Weights of a small image captioner: trained on made-up ball-and-stick molecule models, 195000 training examples.
Rows from block 3 of the image encoder, named by matrix and row number. Rows with one number belong to one neuron. Each number is 128 + 24 x the weight over its row's rms, rounded and kept within 0 to 255. All counts start at 0. Numbers have three digits each. After the name is the row's rms in percent of the matrix's.
# fc1: MLP up (encoder.blocks.3.mlp.fc1.weight, 256x64), inputs 0-63
# fc2: MLP down (encoder.blocks.3.mlp.fc2.weight, 64x256, transposed), outputs 0-63
fc1.129 081:089128177160109093128128153128107173100128128090128100128095128128170128107088128163102128128104095128185164128128107128128105128157128096103128158104128101128128128128172128158155086128128128
fc2.129 058:128128128128128106128128090128128128079159128172128128090156128149128128101128128128128128192147128108128191128128107128128128128128098154128128128128128069128128128128185128128053164088128128
fc1.130 176:119142098128128109063175149153090114186112107128166128128163113128128106147179088128104128128150128118128170110128128115128175128128159145147154119149128097116128096145128145128158137140128082
fc2.130 197:128111095092128078098135128128103128128128184092128136142106128134175165104128119153139114128140128128077165161134134116115128161128097147106140159072139128128128135159156086128170128100128100
fc1.131 085:078128195128107110128128161128128182085128128099128093106128088128150150101109128148101105128128107160178152159108151128128111128128128128147128149098084107160128128151152105145128128128128168
fc2.131 059:164109107128128128128128128128128128082173128160128128074128107128128128128128128128128103192163128094128185128128085128128128128128079128110128144112128073128128128128181128128076128089099128
fc1.132 121:128128128177145128157143128102159107169143128114159115081128161111104128128128128080128169128128104166128144144128128100128089128154128095110128128111110116146111155128177099128128084053128128
fc2.132 187:092170161093117140151128076122155159140101099128128105141167163145096142140128136143109162142097128166128128110108161128093135121096149168154112094137118105112092107147109128153093128144163138
fc1.133 107:145156128168153128128160128093148103151111128113148128128128160114128128128110128076128189098149079163128128128128155079128092100144128111128128128128101114128128128128166096110128098055111128
fc2.133 189:085165156082119144148122081128150153138097090128120103149160165139104128147128138128110168128096128159128128113113166128090134111098155167160114097128117118110096107146108128152098128156165144
fc1.134 093:104128187128105110128128128128128177128128128128155092128128080113164147078102128128094128108128128155179155155097128109128128128128128128128128149097099092153128107153154104152128103091128187
fc2.134 070:161103108128128128128128128128128128088167128157128128078128108128107112128128128128128109191164128095128179128128088128143128128128093128128128154107128066128148128128181128108069157094103128
fc1.135 085:076128182128102128128150151128108161086128128111146100128098090128169150099102128128089128109128128160172167149086128128128108128128128128128128157084128128128128128151172128147161091128128169
fc2.135 065:156107128128128128128128109128128128083166128164128128082128113128128128128128128128128128195155128094128184128128092128128128128128102128113128148106128059128128128128180128107060165094110128
fc1.136 098:105156172128085102128128149128128176099128128105128080128128096128157158102100112128113128102128154161175161160128128111111104128128128158128128128092086107160128128150128128128128103079112181
fc2.136 079:158102100128128128128128128128128128096163128140128128082128105128082102128128128128128109179158128102128178152128089128149128128139093128128141163110147066109154128128177128128070164093104128
fc1.137 086:099128128128109177171128101128159101182128128148128128128128128128128104100187175090172128128155186088074105128128128128128128128128128152128128128128128154128101128128091150113128128128112084
fc2.137 066:142096154128128108143128197128105128096164150099128128128105128128169156128128128096128097073158128100128128088128112128128128128128128128098128128128128190161174128110157128128162101105094092
fc1.138 091:103128174128072128128144154128104182090128128098128098128128099128155128089090128150099128128128128167189145153108128128096095128128128128128128150095106104150128128150170128128147099128128174
fc2.138 065:155109128128128128128128128128128128089161128162128128079128110128104128128128128128128112199159128100128186128128095128128128128128093128128128146113128056128146128128177128128057164100106128
fc1.139 097:128128096105111154143128099148154081166128128156128128128158128128112101128169128108157161160128150105062076128107128128150128128128128128128147128165128160104128128073106128102102175128128091
fc2.139 076:151096155146128112128128168128103094092167128166128128128110107128175128128128128101149095114165128079159128097128102128128128128150128128099128128128128170166170128090168153097164128109084114
fc1.140 075:128128128128090152128128128148158128158098128128100094128128128128161128070182128084155128128128155128128076173098158128128128128128096128128128128167162159106128128091085083128128166128102128
fc2.140 067:128128167128128105128128185128128100109168114128128104128108128155172145128112128077128128085152128103128128105110128149113145128106128161128104128128113186128150108128157128128183054128095128
fc1.141 084:076128191128084106128128147128128166093128128128128093128109093128173128105093128128108128128128128128177161175105128128128128128128106128128128164108100104128128128151173128153148088128128182
fc2.141 068:158111098128128128128128128128128128086170128156128128077128128128103128128128128128128111182158128103128187128128088128128128128128085128128128159111145070128128128128185128108065160087110128
fc1.142 082:128103090128105128074128169128128105189089128159128128159128128149128128086162128095101128144128128128128128128101128128128128107128128128128128128196128128090106128091108090128096158128128068
fc2.142 069:128108166128128088128128187128113102082163128128128101145117128149167149128128128074128128082149128110161128100091128128114128128128128160128128128128128186128128105128162128128193096106094128
fc1.143 207:145128128110128084068128128128097128128139192128128151146128128203128128210128067140120128120128128139128156128156128128128128116142128102105128128153128128128170128094135128128107143128156128
fc2.143 302:119115119119128115128116169133119161134107161048128128167128122128155158122133128149106115078128128161096117122128140160116119147118153118110128132108128174161150134150115128192183145125143098
fc1.144 082:128128078128128165146128104128157110190128128169128128161128128128106128082165128090168143128148160107079128128128128128128128128128128153128128128170128168128128128074083128102080128103128105
fc2.144 060:128090156158128094128128190128097111096163128128106128128105128128184150109128128097145099095164128110128128083128128128128128155128128128095128128128128169164174128102169128128153128098090093
fc1.145 091:128128073128128176128128112146149095188128104149128128128128107128128098090184128083185128128128128099075088128128128128128128128128128128146128128160128147109128128111094155113128146128128068
fc2.145 080:145093128158128089107128167128089108091153162128128128128108113128175152109128128128152092111155128104155128103128101111128109163152110128084128128142128174168153128099157128128175128088093102
fc1.146 085:089128182128128088128128148128110156087128128092128128128103089104152128105068128149073105128128128148179159146107128128128109112128128128128128128099111091128128128152154101154160100128128179
fc2.146 065:157106113128128128111128102128128097094168128180128128086128111128128128128128128110153104194157128088128179128128093128128128128128093128128128128128128070128145128128173128093067149104097128
fc1.147 088:104128178128087108128128128128128164067128151105148080128108128128166128108107128155095111128128128152200160172100149128128109128128128128128128128091128091128128106155156091152128109128149147
fc2.147 061:159128128128128128128128128128150107083163128170128128070145105146128128128128128128128103194165128107128183128128091128128128128128082128112128128128128071128128128128180115128069145088106128
fc1.148 077:128101094128128156128128128148161107205128082128128128163128102128128128076185128128159128128146166128089099162128128128128155128095128128128128128182128180128128128106097128128128161128128128
fc2.148 058:128099156128128085128128192128105128089164128128128106128104128148171166128128128087128108077162128099128128100128128128128128128128128153128128128128128190155157128128164128128176092104090099
fc1.149 120:128128108104128128045128128128087128189128128128128144142140138165128128128170105128105128128128159128128158128144128111128157112168154045128185128158128150128128110144128128128128128128128098
fc2.149 155:128110095092128091104128146128104145141128171053128128157103128136154167110128128156143120087128118152080145166128138128123128154128093139111140158097128161128135128165128128169180128112128114
fc1.150 089:091128187128100108128128149109128170089128128094159084128128076128169153095095128128099111128128112159163160164091128113128128111128128128128128151095107128148128128163174094144128128128128150
fc2.150 062:154128128128128128128128115128149128077164128159128128075153111128128128128128128109128128198162128100128190128128092128128128128128093128128128128109128064128128128128180128128066147088108128
fc1.151 080:128084088128105175152128128128171128176128128150107128128128128098128128093180160098167128151128145083089087171128128128128128128128128128128128147156146128128128176128075128106128156128128098
fc2.151 074:152101154128128112128128175128128088128153128128128128128104128128184128115128128104128096083156144099128128128128128128128128151128128128108111106140099190162150128109152114087192066128090104
fc1.152 115:104147128128107150164128111128172128128128088128072100128128102128169110088155187103152174128151158146109089165104128128108147128128128148128113128150108148128091128128100104091092128128107128
fc2.152 098:128100128112128111145128184128128147102150128050128128128105128145128116128128128108128128075146128128113141094128128159115128128110166128111128159075152168128170128128149150198164128114128108
fc1.153 092:093128174128110089128128128128109172084128128104128092128103083106146152105093128148076111128128100150195167155090128128128128128128128128128128128088128097158128128155128128155128103128128166
fc2.153 069:164106110128128128128128111128128105091175128173128128078128104128128128128128128109128107187162128083128179128128085128128128128128093128128128141128128080128155128128185128103073144100094128
fc1.154 081:108128179128084092128128128128106167095128128109128088104128098128159128090128128165128128107128108128177177156094128159128128128153128128128128176128128128128128103173128128128128091128160191
fc2.154 054:160112100128128105128128128128128128088168128155128128077128107153104128128128128106128128191158128105128190128128095128128128128128074128128128128107128078128128128128195128128069128098105128
fc1.155 107:115128074128128128128154128128128128172128128154128128128128128157109128157128066144128128144128128128095105072128128128128113113128128128128128128177154160128146142022128128128089162128128110
fc2.155 108:139113158160128128128128187128115084099149112147128119152128107128174141128128128090128113096160128085156111088111111128128128128144156128117119103143112175155167119093145158128175093128082128
fc1.156 105:128162128128104174149098106128147128166128099156097103128146091157128113110178171089173153128128151128105128174097128128128144128128128147128102128159128164103097128128103128097101157080128128
fc2.156 069:128103128128128089128128189128104128079174128115128128128128128160145128128128128089128128085158128110143150074128128128128128128128147156106128128104156177146174128128169151180150128086099107
fc1.157 089:074128161146128087108161128128087162090128146109155102128100088104179128102099128182097128128128095128167128152109128128128128158157128128128128156105128128148146128150128100156128096128149164
fc2.157 064:157112128128144128128128101128152110099154128171128128083128112128149128104128128128128128204159128102108175163128104128128128128128072128128106128100111067128128128151165117087077128101128128
fc1.158 136:128106128128101140160116145176145158128128128128103104201103115128145142128128104128147088151128144064128116128128128128128128128107128128128128128178152150128128128128067183142128154128189128
fc2.158 131:111147196114128128156121145128145128140128108128128110155128151133152147128121138108128139064128128128128108110106152128100144122099128157147092076154079182128128112135128128128169058147128128
fc1.159 073:106128147128128167163128128128158128171128128172087091128128091164128128077153128070169128128128128128107100164095128128107128128128128128128128128191128128128128128095093128099128187128128128
fc2.159 057:128128173128128104147128185128128107103173128128128095128108128155172147128128128085128128085152128100128146091128128128105146112128148172128108128102128188128167102128157128148169081128098128
fc1.160 095:128128087106128179128111092144157102179128102161112128128155128128128110105170128084178128128128128105074109128113128128128128128128128146128128109166158157103128151091090128101104156105128084
fc2.160 076:144088143147128095111128177128089096094165145128128128128103111128171149113128128107153095103160128095155128092128103107128128128152128128093144128128128172163170128097160128128164128092083106
fc1.161 089:128152057128128156128128097128159078185128128128128128128152128128128084103161128128169143151128157105077099128128128128128128128092128128128128128178148161101106152096101128103128160128128098
fc2.161 076:142098149151128088101128169128091105087161142157128128128108109139168154108128128105157098111162128101162150092128106111128128155153128128090128128128128162164164128090165128128152128089091104
fc1.162 086:108157146128128149128096128128147128163128086128098128163173088128168084128151128128128128128141163128128103177097128128128128128128128148128128151177128167128085128128108128094099173063128128
fc2.162 072:128128171128128106128128186111111128092164106110128098128128128170128151128128128077128128068145128112148147079128128141097128108128174172128128128107150176128167103128151128177141128128115128
fc1.163 087:128128128128128163153128099128155097190100105164128128128128128128128128108175128086177128128151166101082102155095128156128162128128128128150128128182146128112128128100081128108128164128128093
fc2.163 064:148099156128128105128128180128109088098170128128128128128108128128180144128128128093128098100164128087148128096128110128128128128128128145107128128128128184165165128100169128097173095114081106
fc1.164 095:099128181128098112128128149111103167105128128128128100128103096128165158098105128128080107128128128148186161156102128104128128128128128128149128160087098086152128128159157089149154128128128173
fc2.164 066:168104111128128128128128128128128128079176128161128128070143101128128128128128128106128101183169128087128176128128079128146128128128089128112128142128128087128154128128180128128082128089094128
fc1.165 087:128128128128101128128128102128128152128128128157128128166128128181093128128128074128128128128128162150128128128109128128150128128128128128105149128196128175144128128053128128070089173103158161
fc2.165 106:128128177173128117143128172128128128082160101128128093137128128167140176128107128061128128104150128128151148063108128128128138101128164149128110128128128142128166096106164128172128128128110128
fc1.166 081:097128180128087090128128152128128128086128128107128104128128083110158146074087128149104128107128128157177157180092128128128107128128108128128128155088128128128128128159128128128128082128128181
fc2.166 063:159103100128128128128128113128128128095171128161128128083128109128109128128128128128128108188158128093128183128128087128128128128128089128113128155106128064128148128128182128128064160100103128
fc1.167 088:089128189128078096128128128128128178082128128105128100128128092100148164097128128128081128107128128159181149145128128128110128128128128128128128166089128128151128109167160128128128128103128183
fc2.167 064:162106102128128128128128128128128128086177128154128128078128112128128112128128128111128111180162128083128186128128086128141128128128101128128128149099128072128149128128194128128077146095099128
fc1.168 081:090128174155128093128128157128128161086128128104156102128128109128181128128091128167083128104128097128166161153085128128128128128128128128128128128084101084128128101128164128128159093155128167
fc2.168 059:152128108128128128128128093128128128080166128177128105082151128128128128128128128128153128196150128101128185128128097128128128128128089149128128128128128077128128128128180128096062155096111128
fc1.169 072:067128202128091103128146128157128158085128128128151086102128081128215128128128128128128128128128128128128167168097128128128128128128128128128128152128128128155128128128157128128148091128128162
fc2.169 056:152109091128128128128128128128157155083167128128128128075128128146089128128128128128128128179149128128081182153128097145128128128128086128128128158082128092128128128165178128128077150087128128
fc1.170 096:098128193128128105128144149128101128088107128108128091128106096096162147093110128151085128110128109128179154173128128128113101128128128128128128150078109106128128109166150103128128101128144186
fc2.170 071:159109128128128128128128112128128115087164128180128128084128106128128128128128128105128113196163128093128175128128094128142128128143095128128128128128128061128128128113175128092063146105097128
fc1.171 092:108105099128107178128128099152167098184110128160097128128128128128128112108164128093159128144128160105065089162128157128128147128104096128128128128175128128128128151101086128128105163106128128
fc2.171 065:149103164128128111128128178128128086101173128128128128128108128143185128128128128087128100097166128084145128103128112128128128128128128149110128128128128188155163128105169128098173086128082128
fc1.172 101:128080128128128101128128163128178156100128128128128128128128172128128148128086107128128083164128154051128128157128100128128106146159083093128128128128128146128128156128080128161152128128178128
fc2.172 196:118140141128154128128128103140136089154103128159140147161135139128164128106142113128128128107122128138128079146128145149111117148108136128133111096181084177128088143135088128083197078148128128
fc1.173 088:094128183106101128128128143098128161097128152128128090128128071128175128099095128166128128128128128128166152159094128128128128128128128128128128171103076128128128105158173128128128087128147180
fc2.173 069:159128104128128128128128128128147128090155148149128128076150112128096128128128128128128115198157128112101180128128099128128128128128079128128128144101128062128128128128171128128058164094128107
fc1.174 081:106128154128150105128128147128128179096145155099157128092094094107175128106074156158091128101128090128173148179110128128128128109159128099128109128093128097128128104128128128128128128156128170
fc2.174 053:128128111128128128128128078128128128087153128179128128097157128128128128099128128128128128190150128099128181128128109128106128128128101128128128128128108064128128128128185128089044145104128128
fc1.175 148:128145128108101128062128156128104128166154091101101128128151128128128103098178128128100128128154187128128128147128148091128177109161173088128128128143128128128104104171128128128128146128128081
fc2.175 149:115121114100111098116128155128113151128128151032128128160109137143137155121128128140128128068128122140092144135128144139113128139128145149121135152076143170123143119156128128192171152128136106
fc1.176 091:108128097128110176128128128150167095182128104157128128128128083128128100089195128102163128128146153098094079160108164128128128150128103128157128128159147128128128128128092128128128167128128105
fc2.176 067:149101156128128107128128178128128090097168145128128128128107128128180128128128128094128101097160128089147128107128108128128128128128107150107128128128128199159157128104165128128194088112088128
fc1.177 072:100128128128101159128128099128128128158146128169063090128128128128102128078159128101195128128128150128104091191104101128128128128128128128128128128174128128128128128088102128128128186128128128
fc2.177 060:128128166128128128154128179128146110097165111128128100128128128144176128128128152091128128105160128103128128094093128155107153128103151157128091096106110181128161100128162128128176077128100105
fc1.178 170:165128128112128096072128128128111128140128170128128160150128166188099128218128090128119141128113128136121143128167128128128074117145128104110142101141117128128128128105128108121095141128155161
fc2.178 282:117120128099128112137117158128119142137112148048128128168128128128164144116134128140108120077128136155106112121128144159110115150113155128116128128109120174152152128153114132195198101133144105
fc1.179 073:099128128128128159128128101128128099170128092128088128128162128128154128095178178066150158128172150107091094128098128128128128128128128158128128152158128179107128128128101128104128151104094106
fc2.179 055:128104128128128087128128194128105128082174128102128128128103128128159128128128128094128104091156128105128146084128128128128128128128128156098128128102128182151174128128169128164171128083099098
fc1.180 092:093128197128099108128163146128128157076128128093128100110107098109156128128092128153092128128128128151187128159081128128128110128128128128128128153109105101152128106128128095147128089128128179
fc2.180 070:157106113128128109128128112128128112096160128165128128084128106128128128110128128128145108203159128105128183147128097128128128128128079128113128145113128061128128128128171128099066146097104128
fc1.181 157:156143128115128118054172128166099106128092086113151128128128128128128128140128106128128089128128087128138147146140128094128159128073128220158128109128100111128128097128128128128128128128128128
fc2.181 267:110128108066128096098138080118114118175111158083113134165100150140159128108128119159145138120106128149087137170128156102107143151124109160128135143088134131088109128168121114141164109128141128
fc1.182 157:140128117102128114022128128116059128157128096128142160154148128142128128128168105128118115128128158128128172139137128128138166128153128082128171110128112128117128092158146128128128128139113113
fc2.182 204:115118102069112091098136128120100139148128155059128128164097141144154156108121120154151128097118118146092148168133148128112128153128115157120145157086146151101133123168136128162179128118134128
fc1.183 087:128128109128102153128128128146160100149087100160128128128128091128128128098185128098128128128151155110093082176104128180128128128128098128128128154180147171128128145104077128128099166128128128
fc2.183 065:128108166128128106128128180128128089100170128128128128128107128143176128128128128085128107093160128087146128102128128128128128128128128155128128128128108191154153128107163128089187075128087128
fc1.184 095:099128203128102099128148152128103147095128128102128103128108075108160128095086128145091128128128110165178144179100128128128128128128128128128128160104107128153128128150152097147147107128128170
fc2.184 069:162111128128128128128128128128144128085163128169128128080141107128128128128128128112128110204166128096128180128128092128128128128128091128128128128109128060128145128128173128103068146096104128
fc1.185 087:080153183128093108128128128128128148081128128128128099144106087099159128065128128150104128128128128158166162172111110110128128128128128128128109151088104128128128102172152128128128128090128180
fc2.185 062:168099092128128128128128146128128128083177128128128128071128103128100101128128128110128104168165128087104172128128079128149128128128093128128128159092128098128150128128188128128096151090100128
fc1.186 085:089128178128067128128128128107128172107128128092128088128103092128179155101104128151093128128128128158172183128091128108128128104128128128128128128095128109151128128167147099128128128128128175
fc2.186 061:162100093128128128128128128128128128088178128128128128075128104128104099128128128128128104171161128094106184128128083128128128128128085128110128157102128094128156128128197128128086128088099128
fc1.187 126:128128128096128172164081128128108139114128099128048128197128128168150079128128128128128128113104171128128128128128128089128147080106128151128115128178128128128109103128128149128104143128110128
fc2.187 143:096128167114128128157128150128128158128128107075128105163128146128128128139120142117112142071120139154116116091128158150096128113098197148128128128094128151115143114143112141213128128137145105
fc1.188 169:090160128128094147165128128128128162128155105128057128158168108157128080118153142128128147107149151140139098128104146095108128110097128148118098171178128157128097120117128128113080138128128128
fc2.188 133:112116128128118128140128166128103146114139103076128128155108128143109118140128128106128128068128128128128128082138137134128128102128197140128147158087157144118161128128128163219128168128128128
fc1.189 092:092128168128128109128160159128103173094128128103128099128128079128156144102082128128103128107128107154192163157128128128128128128128128105128128128102093104152145144174164128145161095128161157
fc2.189 070:150128128128128128128128095128128128092159128182128128089151128128128128128128128128128114205156128098128178128128100128128128128128099128128128128128128051128128128128165128099051163106108128
fc1.190 088:111128168128105100128128128128106167098128128128128095128128097128177158108086148177111128128128102128180158171128128128128128128152161089128128151094101128148128101158167096128128083128171128
fc2.190 060:128128128128128128128128089128128128095154128181128128096167128147128157128128128128128128202151128128128181128128128128128128128128103128128128128106128048128128128128173128107046150106128105
fc1.191 078:085128170128084098104128153128128163084128128109153087128099070108128128104128128169105128128128097128168167128128128128111128128128128128128128154088128093128128128156128128173128100152156184
fc2.191 049:153128109128128128128128098128128128083171128169128128076128128149128128128128128128128128194156128091128185128128095128128128128128080128128128128110128078128128128128199128128070128092108128
fc1.192 092:128128083128128145128128112128165106204128108163128128128145128128128128102164085097149128128145157128063088151128128128128128128128128128128128109189145155101128128077084128128128159128128100
fc2.192 071:150100155128128102109128173128099090101169128159128128128099128128184140114128128095154099106162128084158141104128106111128128128149128128105128128128128169157163128096168128096164096112079128
fc1.193 096:095128175155106092128128146128083150090103128099128108128107080112170148104088128128099128128128091128184156153110128128128128128154128104128148160102128105128128128170142128145161102157128170
fc2.193 068:156128128128128128128128102128128102083170128191128128085148111128128128128128128101145128196157128086128181128128095128128128128128092128128128128128128079128128128128171128088070144100099128
fc1.194 079:128096128128128128093128159128161104207128092128128128155128104128128107091187128128128096128128128100128104162079159128128128128128171106128128128152128128128128128161091149159128147128128067
fc2.194 070:128128153128128085114128166128128102109157128128128128128107128151180175110128128100142109086148128110128128128128128128112128128128107159128128128128128194128128128128156077081188058128101128
fc1.195 119:146148128163128128128160128080128099163128141144148128080111144102128128128104145081128149128150088178128128128128152160095128128177116086128128128089103103142114153128176096128128108088115097
fc2.195 158:100158161095128156161115083128158156137107101139115108138180160139114138150128145128089159143107128145128128107107156128090133112091154164156100089128100103128099112140113128128083150151159136
fc1.196 162:152139128128128114056169128166095106143082074128153151128128149128108128128144128128128100128114085141128137146128149096138147128067128195169139095128113128128128086140128128128128128128128128
fc2.196 228:109128114056110097092140079115109120157128145088128128159091150146144128115128120146158148117106116140099145164128152086115158137128109172128138151089141136078118114161128128154155109128133142
fc1.197 085:128128128128100157128128103174168101186128128151109128128148128128128128097178128061146128128128169096073081172128128128128148128100128128128128128163128158107128128128089128128128169128128108
fc2.197 060:144105156128128099128128174128128092095171128128128128128106128143183145128128128093128098097163128086148128106128128128128128128128128160128128128128128189157157128109167128082184087128086128
fc1.198 097:090128183149101095128143153111128180106128128095128099128102080128156149112095128128084111128128128145189155158099128128128107128128128109128128145092128095128128128153149109151149103152128178
fc2.198 072:164111128128128110128128113128128111083169128174128128076128103128128128128128128109128105189163128093128183128128085128128128128128086128110128141128128079128128128128180128104075143091097128
fc1.199 087:081128171128111105128128128128110185069128147104128092128103098128160150097128128128101094128128108159173163168088128128128128128128100128128128158089128104147128128154156100128128128128128178
fc2.199 061:163106113128128128128128128128128113084173128161128128075128109146128128128128128128128110188160128092128188128128088128128128128128084128113128144105128074128146128128191128128082128088101128
fc1.200 093:113128088128128158128128110152155080193128098163111112128128128128110110104186128101164128128128143096069085148101128128128151147128128128128128128175128155096128128100084128128128155128128103
fc2.200 072:154093149128128108113128169128107093100166128150128128128099114128181128128128128100149098106162128079153128128128103108128128128147128128106128128128128184159157128099168128082179094116085128
fc1.201 089:108128091128128149128128105128149128162159128173128128176128099168101092128128128108165128128128156128104094128128128128128128128102128128097128128197128169111128128053105128128100159128128081
fc2.201 070:128103176128128128128128183128097111089158109128128106153116128128174151128128128082128128089155128091166128081128128128128128128128176147128128128128128181155177105095157153145156128128098128
fc1.202 083:086128179128106089128128148128109175103128128110128107128128085128165128092097128170128128128128128153194157181091128128128128108128128128128128153096128093128128128160153128128128096128128182
fc2.202 061:165109102128128128128128128128128128084172128154128128074128107128111128128128128128128109182163128095128184128128086128128128128128082128128128149128128075128128128128192128128066149094099128
fc1.203 093:128128087100128162128128093128175098177128128172128147116170109128128099098166128091160128128128156098072083128105128128128128128128128128128128128176128153128128128089099159108102155103128108
fc2.203 073:147093148149128102110128171128093098092169128128128128128103110128175146128128128099152096108166128082164128099128103107128128128154128128099128128128128167161173128092167128098159128104084128
fc1.204 094:097128163148089096128128149128128173074128128101150128128128092112170128091084128128094128128128128128190172166107128128128108128128128128111128128102106095146128128156175104128152107107128164
fc2.204 069:153128128128128128128128111128128128081168128180128128080150111128109128128128128107128113193160128104128180128128091128144128128143096128128128128128128071128128128109173128104060158090102128
fc1.205 098:128081128128090128128128128165152103186128105149147108128128093100128128087181128128128128149151128091090098155093159128128155128128128128128128157155150156105164148128086128149128175146128095
fc2.205 088:145112152128128128128128153128128090128151128154128128128105128128182128128128128103139108101150128093128108142128128128128128128128102144128111112146097197142128128128147128065211056128099128
fc1.206 189:147149118105128117042128136138084118165128104128148137151168141151128128134168118128089128128128158121138174139141142118128161128157137053128183120146128128118114106157136136128128136128119105
fc2.206 279:118110092078128086096141119128096136147124168076128140162100137142156149099135114170155119108122128148091148173141146111109117166124108149110147162090142138110128136167134114138175128112138115
fc1.207 105:097128111128112167128104128128144087182104106150128099128128107114128109105193128094192141128128128105071082128110128150128160128128128149147128128154143150128128143128084100128099163128128128
fc2.207 073:154098142128128107128128178128128085095167148128128128128104128128171128128128128100128099102159128090141128112128103128128128128128101143106128128128128195157156128106170128107197091102085116
fc1.208 088:128148192128128093128128152128106187084128128104128100128128086128163128100084128128128106128128128162188128128099128128128102128128128128128128160091128104128128108174128128128128093128128192
fc2.208 068:153112108128128111109128108128128114089168128168128128090128128145128128128128112112149128190158128092128185128128094128128128128143093128113128149128128061128145128128181128111065156096102128
fc1.209 085:128128128128128156128128107145128101184128096183101108128148099128128105102164128103162128128128167128088089183128128128105128128128128128148128128179128166111128128095101128078128176094128128
fc2.209 062:128101164128128107128128182128128097084176128128128104128111128147175128128128128079128109102171128077156128092128128128128128128128151152128128128128128179151171108101167150128164111128085128
fc1.210 082:107128106128128155128128084151164104178128097158097106128166102128128107107172102076148128128143147128099098156128128128128128128128128128128128128188128177103128128089089147084128149128128102
fc2.210 063:128101159128128099128128189128090103091173128128128128128099128147167159128128128084153104093161128094166128081128128128128128128128128149109128128128128167153177128094165128128153111109083128
fc1.211 085:098128188128104093128128148094100171077104128107147103128128084093175160128099128146128110128128109152172150160100148128128128106128128128163128128128112097128128128146128128148128128128128196
fc2.211 055:156128096090128128128128106128156099102169128152147128084128128146128095109128128128128107183158128085105183128128097149128128128128077128128128128106128078128147128146185128099087128103101128
fc1.212 084:080128168162094084128128150128101174097108128128128105128097102107167150128090128161093110108128105128157156164094128128128128128128128105128128154091128128128128107174128106128155106161128175
fc2.212 059:156111107128128128128128106128128105091175128177128128085128128146169128128128128102128128184156128081128189128128095128128128128128086150128128128106128084128128128128190128095086128102097128
fc1.213 076:128128128128128128193128128128178128128128105128088096128128097128128128071167188128175128128128152098086090201128128128128128099128128144100128128156128128128128161128097128128100128128128128
fc2.213 072:128128140113128088141128178128128128111147153051128128151095128128153151128128128128128128062146128128102128100128128154117128150112128151114128128101128187151150128128128128164180085112128078
fc1.214 083:088128165128097096128128149128099188089128128110128109128104093128160128099128128128087128128128128128178154161098128128128128110128128128128128128089077084157128128153169128168128103128128179
fc2.214 059:164110103128128128128128128128128128079171128154128128073128106128104128128128128128128105186163128094128183128128085128144128128128086128128128150128128080128146128128183128128069152090100128
fc1.215 100:108054096128087128128128128166128128157128128146128094128099101110128128089128128128144086128154150070128099163099162128128128128128128128156128128179156151128150149128100128128128157174128095
fc2.215 086:128128169128128128128128155128128100128142128128128128143109146128168144128128128098128128078128128108128108128114128128114141128114107149128095097154083196144128128128128096073204058128108128
fc1.216 073:093128206128085128128128128128128166084158128128154093128106078128150128101088128165128128128128128128189128165128128128102128110128128128128128163085128090162128128128159128128128105128128163
fc2.216 051:172102099128128147151128128128151128108157128128110128084128128128128128128128128128128109188160128101092167158128099128128128128128101128128128162085128056128128128128183128128056156106128128
fc1.217 093:079144173128128076128128149128094169109128128106128128110103086101149128085070128128099106128128110128169154159106128128128107128128147128128148147098103090128128128159162128128128099146128182
fc2.217 068:159128110128128128128128100128128107099164128182128128094128113128128144128128128110151110195156128090128179128128099128128128128128097128128128143128128056128128128128170128085059150111101128
fc1.218 102:115128087128128150128128111128144097195109112165128114128157128128112128128157083100144128146128154107081098128128114128128128128128128128128128128186128169096128164055094128104102154128128099
fc2.218 079:144095155153128105110128173128097086095166128167128128142105111128171141113128128091155100109165128084166128095128107128128128128150128128105128128128128163158167128090158128094154110111080128
fc1.219 136:128128128097097128059096149111101167128128104107128128178128092128128128091158128128112128128128191128128164144128128154128187128178150094151128128148128128128128091155128110149128146128128100
fc2.219 159:111128128110128106128116147114128148141128157052128112146113148136141190128108128144128128074128122148074141139109149139112150128128128156128128128095134181122128109170128081165178128128128101
fc1.220 105:128128111107128147128128106128162106210128093173128128128148107128128103128166093083144128147128143128082102128128128128128128128128128128128145128183128157108128128074107128104097192128128109
fc2.220 081:142097152151128113114144169128097091097169128169128128128107114128169128128128128094151102117165128080166128100128105106128128128153143128109128128128128163152171128091171164098161117109081128
fc1.221 085:110088077128128175128128128161171104181128128152128128128128128104128108073200128128163128156152128082102082128108128128128128128128128128128128128148128128128159152128095128128128169154128099
fc2.221 074:147108156128128114128128166128128085108156128128128128128106128128185128128128128095143101093155128091149128128128128128128128128128108148112128128143107200153128128110155128074199071128093128
fc1.222 067:128128128128128128128104098128161128190128128128101128128157128128128128128162128085155128128128128128064128149088128128128128128128128128095128150201128128128105128064100128103066166098128128
fc2.222 057:128107156128128100128128193128099128090169128128128128148098128144158165128128128094128128081158128104146128072128128128128128128128159149128128128128128170152183107100166128166166128108091105
fc1.223 184:128110144144101142210128128106162143105128116128106093118095128080158137070128183128164144128128120128100084155103128128128128128128128165128084159110113146144128152128111106128108128128128145
fc2.223 201:128110102098128100128128139128121144136123172065128134152088128128151128105132115164128116090128128142056128156135136145111121171115108136111128150078128170139133139163128122144190111116137100
fc1.224 090:088128174128088090108128156108110180128128128096160093128106102128176128108080128128098107128105105147190160128098128128128128128128128128128128153087109098154128128128144128152128102128128169
fc2.224 065:160128128128128128128128111128128112082167128173128128078143107128128128128128128107128112196165128095128186128128091128128128128128083128128128128128128073128128128128181128105070128090102128
fc1.225 115:157128112161112108182157128128147128155128146128128128077101160128107157154105128082172152128128100155128128128128112128097059172128128128098128128112102128143128164108154094128089128101147128
fc2.225 237:099151138069128119137128106128146147160102128084128117163128161153140128117122123146101152105100136158088122140122168152086128143089153161148117115092117128109114118182104128173141110154159116
fc1.226 094:101128188150109094128128147128128159094128128098128098128105111128169154086089128128096112101128096160195158164128128128128128128128128128128128158099093107128128128154144128128128104128107189
fc2.226 068:154106115128128128128128110128128128082169128174128128088128109128128128128128128107128128184160128088128190128128091128128128128128100128128128142128128072128152128128191128105064149094097128